config = dict(
    model='image captioner',
    dataset='made-up road signs on poles',
    horizontal_flip=False,
    encoder_width=256,
    decoder_norm_position='pre',
    decoder_fused_qkv=True,
    decoder_bias='qkv',
    decoder_parallel_block=False,
    decoder_positions='learned',
    decoder_cross_attention_every=1,
    residual_init='none',
    batch_size=256,
    epochs=30.9,
)
Rows from block 5 of the image encoder, named by matrix and row number. Rows with one number belong to one neuron. Each number is 50 + 15 x the weight over the matrix's rms, rounded and kept within 0 to 99. All counts start at 0.
# u: gMLP up (value half) (encoder.blocks.5.mixer.u.weight, 384x256), inputs 128-255
# v: gMLP up (gate half) (encoder.blocks.5.mixer.v.weight, 384x256), inputs 128-255
# out: gMLP down (encoder.blocks.5.mixer.out.weight, 256x384, transposed), outputs 128-255
u.336:54 64 36 78 64 56 68 43 58 25 32 33 47 84 61 36 39 53 56 38 40 38 62 39 69 47 39 46 42 30 42 28 54 37 65 63 55 52 37 33 65 58 85 70 35 42 36 65 64 77 44 67 79 76 48 59 49 51 23 44 24 61 61 53 48 20 22 58 46 73 39 55 36 64 31 47 55 71 31 45 52 23 64 23 56 57 63 35 39 59 66 36 26 43 32 80 71 43 71 52 77 44 38 41 38 51 63 31 58 26 24 69 54 50 62 54 58 75 43 43 46 47 49 50 64 63 40 47
v.336:58 55 36 30 60 39 52 61 17 63 46 53 38 70 50 63 53 22 28 31 35 62 23 45 50 21 49 45 64 49 40 47 48 47 30 37 65 47 25 59 30 43 47 68 43 51 64 44 69 38 38 50 21 42 83 46 67 62 41 45 56 40 48 64 39 65 43 62 60 56 63 55 33 47 45 44 43 38 70 51 54 71 48 35 45 53 32 43 50 71 79 43 66 57 67 31 68 55 33 51 44 48 36 59 43 51 40 64 47 76 41 48 52 70 50 52 34 64 57 36 57 68 60 21 53 44 49 41
out.336:61 59 46 45 65 69 48 79 37 51 65 43 42 32 42 59 47 62 73 37 44 57 61 37 66 65 44 62 55 31 42 42 25 68 36 51 28 54 45 42 54 58 62 25 59 30 59 20 41 55 42 76 53 36 49 57 36 38 72 59 54 45 27 73 36 26 54 61 37 64 47 66 56 45 45 47 41 35 64 32 54 69 31 44 37 45 32 64 56 46 72 36 59 59 32 49 42 63 53 68 71 28 46 41 66 43 30 50 68 42 68 39 83 35 45 46 43 71 66 33 52 62 64 39 64 59 51 03
u.337:71 21 66 43 63 46 54 42 54 31 74 44 68 59 63 84 54 16 49 51 43 81 18 38 21 59 52 31 27 51 59 39 57 39 40 40 81 55 57 41 55 62 65 25 27 44 62 45 58 60 51 48 43 54 30 50 54 38 59 54 53 38 65 43 56 53 63 61 80 46 60 41 36 37 71 59 99 75 28 58 49 65 40 60 39 51 18 79 34 46 47 37 57 53 36 69 50 47 57 42 44 28 41 34 36 72 26 63 94 28 52 57 73 69 40 65 57 45 41 33 46 31 46 33 27 61 50 54
v.337:80 46 41 60 43 41 69 51 78 42 35 36 40 39 37 44 52 20 38 51 32 19 35 56 78 58 51 69 63 71 38 58 65 43 62 33 64 36 51 59 69 60 38 50 49 51 59 62 40 34 64 51 77 25 64 37 84 60 33 69 42 33 42 65 24 51 88 54 40 55 22 49 52 54 67 25 50 34 71 88 52 17 41 44 49 65 68 71 18 78 31 56 49 47 32 50 50 54 58 45 27 28 44 52 48 22 40 49 43 29 61 85 79 43 51 40 45 46 35 42 68 43 31 78 36 56 41 53
out.337:56 57 52 73 79 55 29 49 70 75 44 65 29 47 42 44 37 59 57 53 40 24 48 60 35 45 45 63 42 55 70 67 65 60 54 69 39 52 45 41 40 57 63 56 35 68 53 52 52 44 42 59 42 64 42 52 57 59 68 64 47 59 57 26 49 66 43 42 49 82 31 31 63 74 59 26 50 31 55 69 55 43 61 43 34 45 32 50 55 58 39 52 50 63 16 39 42 47 29 40 43 45 55 50 21 50 54 62 68 70 50 48 50 68 46 17 58 54 37 51 49 55 41 60 42 50 49 58
u.338:31 62 37 23 39 46 65 46 52 17 50 34 55 69 28 21 79 30 62 28 45 43 45 31 34 59 40 60 56 14 55 14 21 64 42 57 53 32 30 53 47 73 23 42 69 56 46 49 59 61 57 51 45 43 85 50 66 55 08 37 61 46 44 53 45 41 13 43 38 58 62 69 75 29 55 79 26 58 74 65 71 77 17 76 59 70 47 51 67 57 64 54 66 81 78 33 47 49 46 45 63 49 66 61 68 36 38 70 26 34 84 30 52 77 48 32 45 10 71 36 33 52 54 71 56 49 54 44
v.338:68 60 40 63 58 37 67 40 73 65 72 48 51 69 44 40 46 76 51 56 54 22 47 53 49 60 47 11 84 65 63 69 59 20 53 68 45 52 50 62 86 17 43 51 76 58 57 49 30 63 58 47 16 43 41 72 50 72 69 69 37 44 50 08 53 21 56 31 14 38 51 47 26 62 52 62 38 43 98 63 74 24 36 42 52 31 49 55 49 51 74 55 46 45 21 33 55 58 39 31 23 58 50 37 43 32 58 36 78 34 40 55 70 39 40 48 55 35 56 18 35 30 41 11 47 72 66 52
out.338:46 62 60 55 73 39 66 63 38 75 59 74 38 43 67 30 60 48 67 48 69 62 28 52 64 41 75 50 19 40 38 67 25 60 64 30 45 51 65 54 73 45 33 28 24 34 68 48 54 41 60 52 68 45 57 12 71 43 67 19 35 88 34 83 26 66 44 57 69 35 77 45 28 70 30 36 57 70 54 45 52 37 51 48 43 38 29 55 63 74 38 44 34 52 55 49 55 33 26 47 48 44 60 44 28 51 51 62 81 40 34 18 57 49 48 39 42 88 55 27 49 56 30 40 31 64 52 47
u.339:62 39 35 49 61 40 65 17 40 61 61 36 52 49 58 43 51 50 30 68 43 63 63 40 53 27 60 69 66 45 67 81 51 73 53 26 37 62 37 59 55 56 55 39 50 53 45 58 66 44 46 31 34 53 63 53 65 31 52 67 83 67 48 48 31 63 50 49 68 60 54 38 40 37 40 61 73 59 24 10 50 54 43 66 47 66 53 94 62 41 56 61 09 65 61 56 59 50 25 60 32 69 38 41 64 42 51 59 68 69 52 65 24 68 43 38 24 39 58 58 48 80 77 66 49 36 66 35
v.339:45 51 33 73 51 57 50 43 59 51 35 61 68 57 44 64 51 62 31 41 41 57 57 61 52 34 72 41 50 47 36 71 37 36 35 35 46 39 85 31 54 59 65 54 50 57 66 41 52 53 63 17 36 47 49 61 42 63 41 76 38 31 78 42 44 47 52 46 61 39 35 39 39 48 58 52 47 75 45 50 43 54 61 58 33 47 72 65 41 78 33 40 58 62 41 43 70 62 72 59 27 53 31 67 38 56 59 42 69 44 83 62 44 52 48 50 63 70 41 30 62 43 32 17 36 36 58 61
out.339:67 64 86 64 71 55 53 38 39 41 58 47 55 57 46 58 41 49 51 22 65 48 45 64 68 51 51 56 45 67 54 54 78 12 31 68 66 37 71 44 51 23 67 30 41 31 29 62 47 50 51 51 75 30 51 30 16 40 76 43 77 68 46 67 37 55 44 61 57 56 50 32 83 77 75 66 65 43 16 66 18 58 61 50 55 54 67 25 44 34 39 56 56 22 51 66 46 61 55 43 49 47 65 41 66 60 88 70 22 71 39 36 41 47 60 44 54 53 51 64 26 36 60 61 53 51 53 42
u.340:47 50 69 29 43 38 79 91 66 34 42 64 35 87 45 39 63 60 29 74 81 64 52 40 55 51 60 71 55 54 45 71 37 60 53 42 48 44 55 65 34 36 70 40 45 34 45 16 43 07 48 71 65 37 63 36 57 45 57 62 46 48 33 62 47 65 71 34 65 68 33 25 36 32 55 38 29 19 09 58 40 60 20 52 25 54 25 69 79 60 43 47 28 63 38 59 70 42 44 45 40 75 44 27 56 00 41 41 65 68 78 36 41 12 78 63 33 71 52 43 55 47 24 25 42 51 61 41
v.340:32 44 86 49 72 75 39 39 83 44 63 33 56 17 30 54 57 46 35 68 47 59 67 44 38 69 59 51 51 62 51 53 38 37 64 46 35 41 24 50 37 42 58 81 51 51 42 48 85 48 49 15 60 65 52 56 51 60 50 52 34 55 64 29 44 57 08 16 45 64 77 48 58 27 62 29 51 32 46 66 62 60 61 06 77 31 45 08 69 34 60 73 25 64 41 38 48 46 48 41 45 45 54 51 37 38 29 37 64 47 62 65 56 43 18 40 60 64 77 36 56 38 60 74 49 50 51 75
out.340:52 61 24 35 56 25 29 58 41 09 63 61 60 22 67 65 42 44 47 37 34 75 33 50 29 48 53 43 40 53 92 40 44 57 48 63 49 38 48 47 59 95 60 34 50 61 58 48 41 69 53 58 48 30 39 60 70 45 44 65 29 86 52 57 61 60 42 86 64 54 59 28 65 22 43 52 37 27 25 05 38 30 62 47 57 59 65 70 43 75 63 19 70 79 48 41 57 41 35 41 36 60 40 16 22 38 46 32 39 63 30 35 36 57 56 62 73 51 11 56 22 51 43 65 73 52 57 40
u.341:39 48 74 34 37 55 35 44 73 61 42 78 51 73 65 46 52 37 71 50 42 33 55 82 46 67 44 44 02 55 26 42 31 48 55 24 47 50 43 76 53 37 80 35 64 56 73 30 19 36 48 37 11 57 34 25 72 50 84 40 47 63 78 45 52 76 62 54 41 56 46 41 79 21 79 60 56 22 71 61 59 73 64 48 31 21 61 84 75 44 57 58 48 56 49 52 85 51 44 65 49 43 57 38 61 33 42 28 74 36 32 67 68 34 17 39 22 36 65 47 55 61 65 55 61 62 29 82
v.341:60 34 62 90 26 79 35 41 47 42 79 37 84 61 37 45 63 31 60 28 59 28 53 51 47 67 50 14 47 37 56 52 61 45 28 60 29 37 54 48 50 50 39 28 46 33 30 53 52 46 37 67 18 80 48 48 39 83 67 48 66 41 26 38 44 59 51 30 79 82 86 52 38 50 31 69 44 39 45 29 26 26 62 68 60 47 78 67 85 49 45 08 61 72 35 55 56 72 56 33 25 42 47 39 41 43 66 70 51 78 31 19 67 62 70 74 35 33 54 58 21 47 71 65 45 54 65 45
out.341:50 38 38 51 57 63 68 23 55 72 83 54 24 56 56 55 46 36 60 75 49 57 83 71 57 61 61 49 24 26 76 49 41 51 43 47 39 71 89 29 36 53 15 47 71 53 59 27 51 55 48 81 31 67 29 43 35 43 51 49 52 20 84 63 56 72 43 04 59 41 57 56 86 83 38 37 56 48 48 43 27 48 89 85 42 56 63 38 50 37 42 98 71 54 36 61 37 64 61 58 54 33 45 67 75 57 34 20 59 22 59 45 45 31 36 59 49 32 32 69 55 50 80 54 91 38 75 28
u.342:86 42 39 53 95 76 46 37 48 40 17 42 38 72 48 45 75 53 36 47 34 51 69 57 55 61 75 53 57 55 66 48 47 47 38 48 54 39 23 53 52 43 53 69 47 58 72 36 32 47 53 44 23 47 37 53 42 42 23 48 65 50 33 53 53 35 46 73 15 73 45 38 54 48 49 31 40 44 39 35 75 76 27 33 64 78 51 55 66 42 27 38 65 21 46 54 50 76 33 51 51 43 61 48 85 43 60 46 60 53 48 47 41 40 59 31 38 53 49 61 56 43 39 77 62 50 44 44
v.342:37 36 63 55 41 42 65 40 60 60 78 37 61 59 55 29 71 51 52 31 56 54 45 33 35 54 37 58 60 45 53 37 21 33 59 36 61 50 34 46 57 52 51 46 52 67 47 69 35 54 47 48 60 50 36 52 56 60 50 46 58 74 29 49 50 43 64 58 32 61 52 51 46 44 37 53 44 45 52 56 54 58 47 38 31 57 50 45 43 59 51 57 49 56 51 44 59 49 65 56 65 60 50 65 68 46 38 61 64 58 65 58 45 44 63 31 46 36 55 41 64 57 52 53 40 57 58 48
out.342:46 50 64 46 48 37 54 49 61 86 56 51 57 39 59 08 28 53 74 39 77 55 48 20 54 54 49 28 55 32 45 64 76 56 33 47 39 56 59 45 07 46 75 52 48 58 46 46 60 43 57 63 42 62 69 49 44 49 60 56 49 54 30 40 61 59 57 42 46 48 44 39 49 80 65 43 65 55 42 61 39 48 43 36 55 41 61 56 58 30 83 55 35 59 57 62 60 45 58 55 58 51 65 55 67 63 49 39 50 49 52 62 56 42 57 53 53 57 41 38 45 41 46 57 29 56 32 55
u.343:35 60 58 33 68 39 31 62 69 46 17 52 41 37 46 57 51 58 50 57 53 50 55 99 62 66 39 72 46 40 42 43 40 56 62 41 34 22 38 61 54 32 77 64 59 23 42 76 42 66 52 47 53 62 44 44 31 45 35 33 66 54 61 65 52 51 56 31 34 12 64 81 37 50 51 45 57 46 48 46 34 44 44 59 38 49 53 37 63 65 72 30 29 40 40 71 46 56 37 58 50 52 37 67 63 54 69 63 81 41 36 52 62 71 68 55 63 24 21 49 40 85 59 44 36 44 61 48
v.343:50 60 43 63 73 42 49 37 65 84 57 26 69 30 15 51 44 33 36 43 65 42 73 53 25 64 47 46 41 54 59 47 52 38 49 45 70 30 67 27 45 42 44 48 73 47 45 46 42 30 57 53 30 38 48 55 34 76 47 40 28 59 29 39 46 46 40 39 44 58 79 45 47 32 75 36 62 55 41 87 54 69 59 32 24 47 45 53 21 48 53 51 52 48 44 40 36 79 57 48 45 53 29 43 73 60 49 52 25 33 38 32 63 60 67 65 35 35 53 49 42 18 62 60 34 34 42 64
out.343:62 26 44 68 53 59 52 39 45 61 38 29 44 64 39 53 23 59 65 43 59 74 18 14 62 71 50 51 47 64 45 49 41 41 16 51 32 49 54 48 55 63 61 58 45 64 52 46 31 47 42 48 54 67 33 38 35 58 48 56 30 36 40 54 46 38 26 60 54 63 48 64 59 55 69 35 29 50 64 39 46 48 72 43 51 32 58 74 72 58 59 42 55 54 67 45 52 71 30 60 43 41 46 47 56 79 49 31 69 40 70 32 42 56 41 51 66 48 42 68 51 51 64 15 63 46 48 35
u.344:43 56 34 30 62 52 60 34 58 69 71 41 34 56 63 40 46 34 53 48 32 43 43 61 53 69 66 67 51 73 53 65 69 37 30 35 60 72 64 54 46 50 48 59 60 39 53 58 66 53 50 30 38 61 67 56 54 37 62 64 61 54 63 71 62 49 52 45 49 46 47 67 49 67 64 65 37 44 48 57 57 36 47 43 65 69 37 51 33 44 59 47 46 74 40 43 36 49 70 51 46 47 38 57 59 65 42 57 35 49 37 46 37 69 83 18 49 28 49 53 66 44 43 49 22 59 64 47
v.344:64 61 14 51 44 76 31 29 54 41 55 74 48 28 29 30 54 22 33 47 34 75 38 28 78 56 30 52 37 82 57 79 70 39 50 27 69 41 55 33 78 81 41 50 53 39 51 39 38 54 62 61 51 51 35 57 36 43 04 46 59 28 32 56 39 30 45 84 59 54 48 52 42 21 39 52 37 50 50 65 74 26 49 54 60 55 29 46 53 56 69 36 39 39 48 41 55 23 57 50 47 69 32 68 50 51 52 45 56 47 42 87 44 62 41 53 45 56 48 31 19 35 71 23 40 50 48 57
out.344:51 62 61 65 46 32 10 55 49 60 29 78 37 43 46 46 22 62 72 71 39 69 18 45 62 68 49 84 41 39 53 51 23 63 61 60 46 64 76 42 41 44 55 58 44 27 47 63 30 50 35 45 70 47 51 40 44 41 35 37 44 49 53 43 50 44 55 53 48 48 33 51 74 74 38 94 57 56 24 52 63 70 30 42 63 56 22 67 61 53 46 29 57 51 43 45 42 42 24 50 43 05 35 57 69 42 32 44 35 49 31 70 58 28 44 63 55 76 57 95 52 43 45 78 38 43 56 36
u.345:27 35 51 53 19 54 38 59 52 40 31 43 41 44 44 42 44 45 58 52 46 53 63 45 66 30 29 58 60 50 56 70 52 60 44 53 58 55 32 57 61 38 59 66 66 43 52 55 57 63 47 32 32 39 36 36 47 50 43 46 36 62 52 27 56 37 72 34 70 37 39 24 54 65 44 38 45 28 40 75 42 49 33 56 61 56 89 30 44 45 55 40 58 40 64 49 46 40 57 49 57 56 37 42 70 59 57 55 51 72 25 44 56 44 56 69 31 61 38 52 55 48 43 48 48 16 56 48
v.345:47 58 61 51 53 64 42 50 52 51 39 48 59 44 57 41 53 49 48 52 46 50 44 36 48 45 62 39 43 51 64 67 58 40 42 48 56 45 37 48 47 39 44 64 54 55 57 55 42 47 64 59 52 49 41 34 44 53 60 59 55 35 54 62 61 41 60 47 58 41 52 59 60 57 43 38 69 55 55 53 56 41 56 55 39 48 46 50 54 45 33 33 47 41 45 57 44 65 39 40 61 50 34 43 56 66 72 58 57 52 44 38 43 40 54 35 54 45 31 42 62 41 52 39 45 58 57 43
out.345:43 52 78 30 71 56 40 45 35 46 49 63 55 42 30 59 43 55 69 55 46 39 46 41 51 46 68 58 55 30 58 63 64 64 32 42 26 50 54 55 50 41 62 40 71 30 69 51 42 42 49 52 72 45 50 68 44 44 54 48 75 44 41 36 51 44 59 70 52 69 41 57 53 43 52 43 46 45 55 51 42 59 51 40 48 72 37 64 55 58 45 41 61 34 56 40 50 48 69 71 57 62 30 59 53 37 56 48 70 45 60 46 31 68 45 49 52 39 51 52 39 22 61 66 55 78 57 35
u.346:43 43 44 58 50 48 51 51 42 32 41 76 58 61 99 46 31 18 39 54 54 81 54 59 52 55 46 39 53 63 62 47 51 86 53 44 60 64 50 38 19 12 39 33 19 66 52 60 76 41 39 64 71 31 76 48 66 16 58 43 80 35 13 53 68 32 54 19 33 86 70 18 49 44 41 54 55 52 21 24 31 47 41 54 51 49 24 75 73 55 66 50 66 52 53 31 66 64 35 42 68 60 43 64 28 34 47 35 55 15 58 68 45 46 46 49 27 50 67 52 32 74 64 79 61 28 76 93
v.346:37 29 46 55 36 67 69 31 31 31 57 86 61 42 44 49 71 54 21 49 59 63 58 47 63 27 36 71 43 63 59 45 47 59 68 27 48 78 53 61 54 48 41 37 53 45 69 55 35 67 17 45 48 86 57 65 60 27 58 27 53 75 65 34 34 38 61 46 52 68 51 35 51 65 44 15 38 30 52 63 24 36 48 38 46 27 62 16 58 31 75 40 59 42 11 52 53 55 51 62 61 50 58 51 58 56 35 71 50 53 40 40 64 52 50 62 59 66 55 48 46 71 47 58 42 37 39 55
out.346:40 38 54 49 60 36 24 65 29 33 39 45 53 37 33 66 68 40 45 66 48 00 78 21 58 72 43 34 49 32 31 40 76 47 28 41 13 44 49 41 99 51 47 32 56 51 69 41 59 43 58 65 43 56 66 40 48 36 37 69 49 33 42 78 27 57 49 41 51 61 39 75 66 23 47 39 15 38 72 58 56 50 60 83 76 52 27 63 48 61 35 27 60 55 43 77 26 65 24 55 53 52 41 54 32 39 70 38 40 67 55 39 64 23 60 50 15 43 27 24 45 27 44 41 41 49 61 55
u.347:44 44 23 65 30 69 27 64 43 54 65 61 53 46 69 64 24 76 44 53 59 35 65 34 81 20 97 62 57 38 46 50 57 60 43 74 84 24 34 43 24 31 30 72 50 49 67 68 50 60 50 34 52 47 40 48 63 72 44 56 20 52 53 58 33 49 59 57 38 33 69 42 25 32 34 69 67 40 33 62 62 42 60 44 27 42 49 60 37 42 72 59 76 53 64 58 30 48 47 64 45 63 40 41 74 30 34 37 33 57 19 28 71 59 37 58 42 52 47 34 21 70 59 21 62 49 57 56
v.347:59 70 54 22 49 46 57 38 66 39 67 49 43 39 73 45 48 66 63 44 50 43 64 78 32 04 36 30 38 60 14 36 52 46 25 57 35 36 43 40 59 36 39 83 54 58 15 51 71 55 56 54 24 67 41 36 47 27 54 65 25 67 70 69 57 81 34 33 42 42 65 24 68 73 28 48 79 33 26 56 76 61 43 45 54 59 63 32 65 51 59 13 58 63 36 19 73 88 69 72 53 48 53 51 53 59 33 76 49 27 62 38 94 57 49 15 54 45 45 73 50 70 70 41 84 36 78 32
out.347:60 62 48 32 38 30 54 58 69 44 30 52 36 10 41 52 46 51 48 32 73 72 46 63 63 32 42 41 47 54 84 39 45 75 31 42 23 51 12 39 51 65 46 53 73 08 27 47 51 83 45 77 30 37 58 79 65 61 67 45 75 40 48 69 49 05 56 40 51 71 64 43 54 40 45 50 45 49 55 58 55 36 66 70 40 44 48 51 34 32 21 72 52 51 39 54 38 43 64 15 52 54 59 44 16 65 16 42 59 15 60 55 52 57 34 62 77 52 53 55 65 41 49 24 39 25 21 26
u.348:51 46 55 48 63 60 47 30 50 47 60 46 64 20 38 77 42 32 21 34 32 54 32 67 46 63 70 66 54 49 86 52 43 34 46 46 45 54 25 65 75 36 57 60 79 66 53 57 21 55 39 61 73 54 29 33 46 59 43 50 34 43 48 52 26 54 36 60 50 54 48 56 52 55 32 49 51 49 41 69 40 61 59 40 55 35 57 59 35 30 63 46 49 49 60 41 52 38 32 47 52 32 67 50 25 41 54 47 33 37 44 50 41 41 59 47 61 43 40 70 73 53 46 58 56 45 62 80
v.348:61 50 54 55 49 40 51 53 63 53 64 33 59 63 39 51 42 62 60 56 55 62 50 36 44 34 45 54 62 47 42 53 57 70 54 53 57 46 45 62 51 56 38 55 39 77 49 44 65 53 38 63 24 40 60 57 68 45 40 48 61 60 62 43 36 35 63 53 44 47 38 49 70 42 49 44 45 47 64 35 54 34 41 56 60 25 61 67 50 47 50 63 60 52 36 39 61 72 54 39 36 35 48 53 55 56 38 81 26 59 60 57 56 80 48 62 55 81 45 51 50 51 59 34 43 59 52 36
out.348:59 61 58 56 68 51 52 50 55 48 44 60 47 56 40 49 63 62 82 39 35 27 61 57 46 49 68 59 53 34 51 51 41 41 67 43 54 50 48 41 47 39 24 62 30 59 41 31 35 52 45 35 34 72 85 23 52 48 40 48 47 45 57 68 45 53 49 61 55 55 59 45 44 39 45 40 63 52 36 60 63 68 61 37 52 58 70 39 47 43 61 57 42 47 46 30 36 51 62 48 45 46 48 39 58 46 38 54 51 76 71 49 36 50 65 69 44 60 36 62 24 44 66 42 16 76 35 61
u.349:61 53 31 44 44 53 55 53 52 61 32 64 35 22 40 75 68 75 56 86 39 49 74 58 44 51 23 41 44 43 58 55 37 33 69 47 51 39 51 40 33 44 50 48 54 76 47 23 46 47 74 30 47 42 58 38 23 54 49 28 59 57 47 61 64 40 67 40 48 52 84 88 33 53 26 57 64 65 59 51 46 59 26 49 81 50 69 55 50 30 56 42 43 79 53 56 56 46 76 45 65 56 58 74 39 78 54 33 50 32 59 55 95 42 48 33 74 41 45 38 59 52 92 29 50 23 50 11
v.349:59 66 59 43 30 41 62 28 48 46 73 35 66 50 59 10 56 55 75 50 25 52 58 50 47 63 38 53 41 51 75 22 42 42 39 44 49 64 43 78 58 44 22 46 69 50 40 74 29 60 53 24 35 59 86 54 61 41 49 89 90 47 70 54 20 45 46 61 66 55 49 49 29 69 86 47 50 76 65 50 18 61 62 56 40 40 51 66 37 19 82 16 77 45 69 61 37 68 15 35 26 49 29 41 60 48 42 36 36 70 53 61 65 32 32 52 31 47 66 61 32 60 59 54 45 42 67 42
out.349:60 41 37 31 52 54 41 61 61 29 87 49 34 79 29 73 74 74 36 49 09 62 22 53 57 46 55 49 54 63 28 32 44 47 43 56 48 35 53 48 80 43 47 42 63 60 49 20 52 33 56 67 39 68 30 45 27 58 23 79 38 59 54 62 16 59 38 54 26 32 26 64 66 97 73 50 41 63 94 54 38 45 57 65 60 51 53 68 45 39 72 47 78 66 53 27 41 35 50 70 64 55 27 53 29 31 69 77 56 59 22 36 43 66 63 58 72 24 62 48 55 29 37 59 28 35 56 23
u.350:44 53 54 57 34 41 46 43 53 64 63 78 41 60 47 93 56 50 51 31 46 40 69 35 58 23 39 51 38 83 53 48 61 50 28 46 70 63 60 35 43 58 27 56 35 46 90 31 51 58 19 52 48 45 64 54 58 77 19 59 26 63 48 54 26 63 64 44 69 57 59 55 44 47 69 77 60 20 23 72 60 64 57 27 45 21 01 43 40 63 37 77 58 38 47 50 49 53 25 29 53 72 70 36 37 60 54 42 44 77 75 22 44 51 36 56 65 61 50 54 48 56 60 45 53 29 68 49
v.350:24 87 83 58 44 52 52 44 44 44 38 43 38 50 22 40 74 38 61 93 62 37 37 38 53 68 57 86 61 60 55 41 50 41 60 79 63 79 60 48 39 32 38 38 54 32 54 24 56 58 66 61 49 45 59 43 38 26 29 52 76 73 42 40 47 51 83 31 46 32 61 26 39 62 52 40 47 52 46 23 23 53 75 45 53 37 45 52 55 44 54 61 46 42 66 80 45 30 49 66 49 42 63 26 47 54 72 48 68 54 39 52 39 49 57 59 62 69 76 78 34 56 52 38 39 63 38 37
out.350:55 39 55 22 92 30 42 70 58 48 61 57 51 58 54 45 45 59 48 39 45 44 65 45 44 57 46 62 44 54 46 37 87 58 66 58 40 64 33 68 21 62 72 89 44 79 65 57 89 58 27 64 55 37 37 18 29 25 84 38 47 27 48 13 51 61 18 59 55 43 51 45 44 70 62 30 51 56 37 57 67 49 52 42 57 57 38 58 68 47 42 79 36 39 47 69 73 52 49 65 29 10 50 61 73 37 55 71 67 46 24 74 37 27 47 23 66 50 57 57 71 35 51 56 75 35 58 58
u.351:60 43 54 52 30 50 51 54 34 54 41 35 53 52 38 74 35 34 34 41 46 62 60 40 58 70 74 39 23 48 56 73 33 40 52 50 52 63 60 58 45 48 65 30 63 48 55 62 48 48 35 47 48 46 57 41 32 47 63 54 56 42 34 41 56 46 56 42 38 78 63 63 38 63 60 59 73 71 64 50 23 38 31 54 34 44 53 62 36 57 10 69 54 45 38 55 76 51 47 78 71 49 40 46 49 60 43 53 60 26 46 43 45 30 42 63 43 42 64 45 33 46 48 53 75 35 51 67
v.351:53 66 44 75 37 63 39 47 62 41 65 48 50 47 64 35 34 53 42 44 35 34 43 52 50 54 69 53 44 62 47 63 39 58 50 34 38 49 46 47 51 59 45 37 58 48 62 40 45 49 56 39 59 50 54 50 48 65 51 47 54 47 47 44 61 49 61 49 37 43 49 55 54 47 64 50 59 53 49 41 49 50 42 50 56 55 40 45 41 74 58 55 48 43 66 49 44 54 51 57 42 48 56 54 45 49 56 35 57 46 48 40 50 44 37 72 50 27 48 49 56 43 50 63 68 51 42 59
out.351:58 38 53 59 50 55 52 61 69 51 46 46 66 46 58 59 56 47 55 54 80 49 45 51 28 35 52 76 66 57 40 50 60 54 46 29 60 62 44 47 62 47 37 70 60 50 44 43 64 16 35 52 47 58 51 37 52 36 61 30 56 56 75 50 49 57 57 53 66 55 68 46 56 51 53 35 48 50 51 53 40 51 57 49 58 55 45 38 59 49 43 42 49 29 54 64 37 49 39 46 64 48 66 67 37 48 47 49 42 70 60 38 58 51 42 45 36 48 45 52 33 31 60 67 45 61 57 38
u.352:65 28 18 35 40 49 58 46 36 65 53 72 36 26 52 57 66 06 20 52 26 46 30 11 75 53 59 59 56 31 74 56 52 50 86 72 53 79 38 29 43 66 22 38 42 43 46 31 39 58 69 50 50 39 46 84 47 58 49 82 58 54 70 63 55 47 73 73 66 55 49 52 80 46 31 30 69 52 45 61 59 31 30 66 87 56 59 50 66 61 42 76 64 43 37 47 60 79 49 58 50 54 40 14 46 74 26 41 89 27 33 73 40 47 45 40 46 14 59 81 28 80 28 44 62 57 31 44
v.352:60 43 50 82 41 61 39 53 50 53 39 86 50 32 96 40 56 59 40 55 25 52 71 65 45 43 49 41 41 97 57 20 33 48 37 69 61 39 60 35 35 23 49 53 35 37 83 25 25 47 56 65 46 63 61 62 52 37 79 56 38 14 29 39 87 37 54 44 51 58 46 42 39 60 34 40 20 38 24 57 55 78 60 56 58 57 71 48 28 40 51 68 38 46 53 34 74 48 86 44 25 44 77 39 32 47 41 30 60 25 49 60 40 70 37 54 33 42 60 50 53 53 54 27 38 80 26 44
out.352:38 65 62 61 57 65 61 59 61 47 26 83 54 45 53 62 59 32 51 15 37 42 53 31 19 30 47 62 54 64 55 28 39 29 27 61 62 15 52 39 64 37 50 44 55 51 47 57 21 43 64 32 27 87 42 84 70 65 67 40 70 62 48 55 15 52 24 74 30 65 60 58 58 55 66 24 83 39 37 68 56 43 63 64 69 67 58 42 20 68 53 29 54 53 30 54 26 63 73 34 47 70 70 55 73 71 62 62 32 49 25 40 27 37 46 48 63 49 84 37 56 26 28 62 61 61 36 72
u.353:28 52 46 32 60 28 61 59 32 60 54 26 33 41 70 37 50 45 40 16 41 61 70 46 36 34 54 47 16 75 32 27 53 08 64 59 47 63 52 66 44 25 31 39 35 55 09 51 53 46 39 44 44 18 63 50 67 44 42 52 40 67 22 39 48 47 65 45 58 32 43 58 74 78 53 76 47 39 59 50 54 65 69 57 62 36 56 48 62 52 61 45 61 38 39 37 48 43 44 23 60 61 85 65 57 62 58 74 55 42 70 50 51 54 59 49 67 59 45 29 58 49 20 53 37 37 81 49
v.353:55 29 74 62 49 51 53 56 37 27 42 67 33 52 33 32 58 23 40 43 50 43 50 23 45 65 54 58 37 33 56 66 58 74 82 14 36 47 51 60 38 42 29 46 66 47 21 57 48 63 44 42 36 67 33 40 60 60 60 41 55 39 59 60 55 40 42 59 58 45 60 55 33 49 48 67 59 54 59 51 51 52 36 47 59 57 59 48 55 33 61 54 72 60 45 49 56 36 48 46 36 42 27 34 29 53 36 71 35 55 50 33 53 64 40 08 59 29 45 70 45 55 10 31 70 36 45 45
out.353:60 28 89 48 26 63 32 36 62 38 51 63 25 42 36 65 54 50 68 52 53 53 45 55 48 71 33 91 45 62 58 53 45 43 27 38 65 57 35 38 44 63 37 30 61 61 45 45 41 53 20 39 53 51 58 53 19 55 54 82 38 40 46 27 51 47 63 15 49 31 43 50 74 49 45 50 13 75 60 49 64 43 57 38 49 76 57 45 60 47 28 48 50 14 58 37 50 51 74 41 32 44 50 61 63 61 24 48 65 45 63 59 58 68 62 61 52 48 57 39 60 48 60 65 54 64 54 47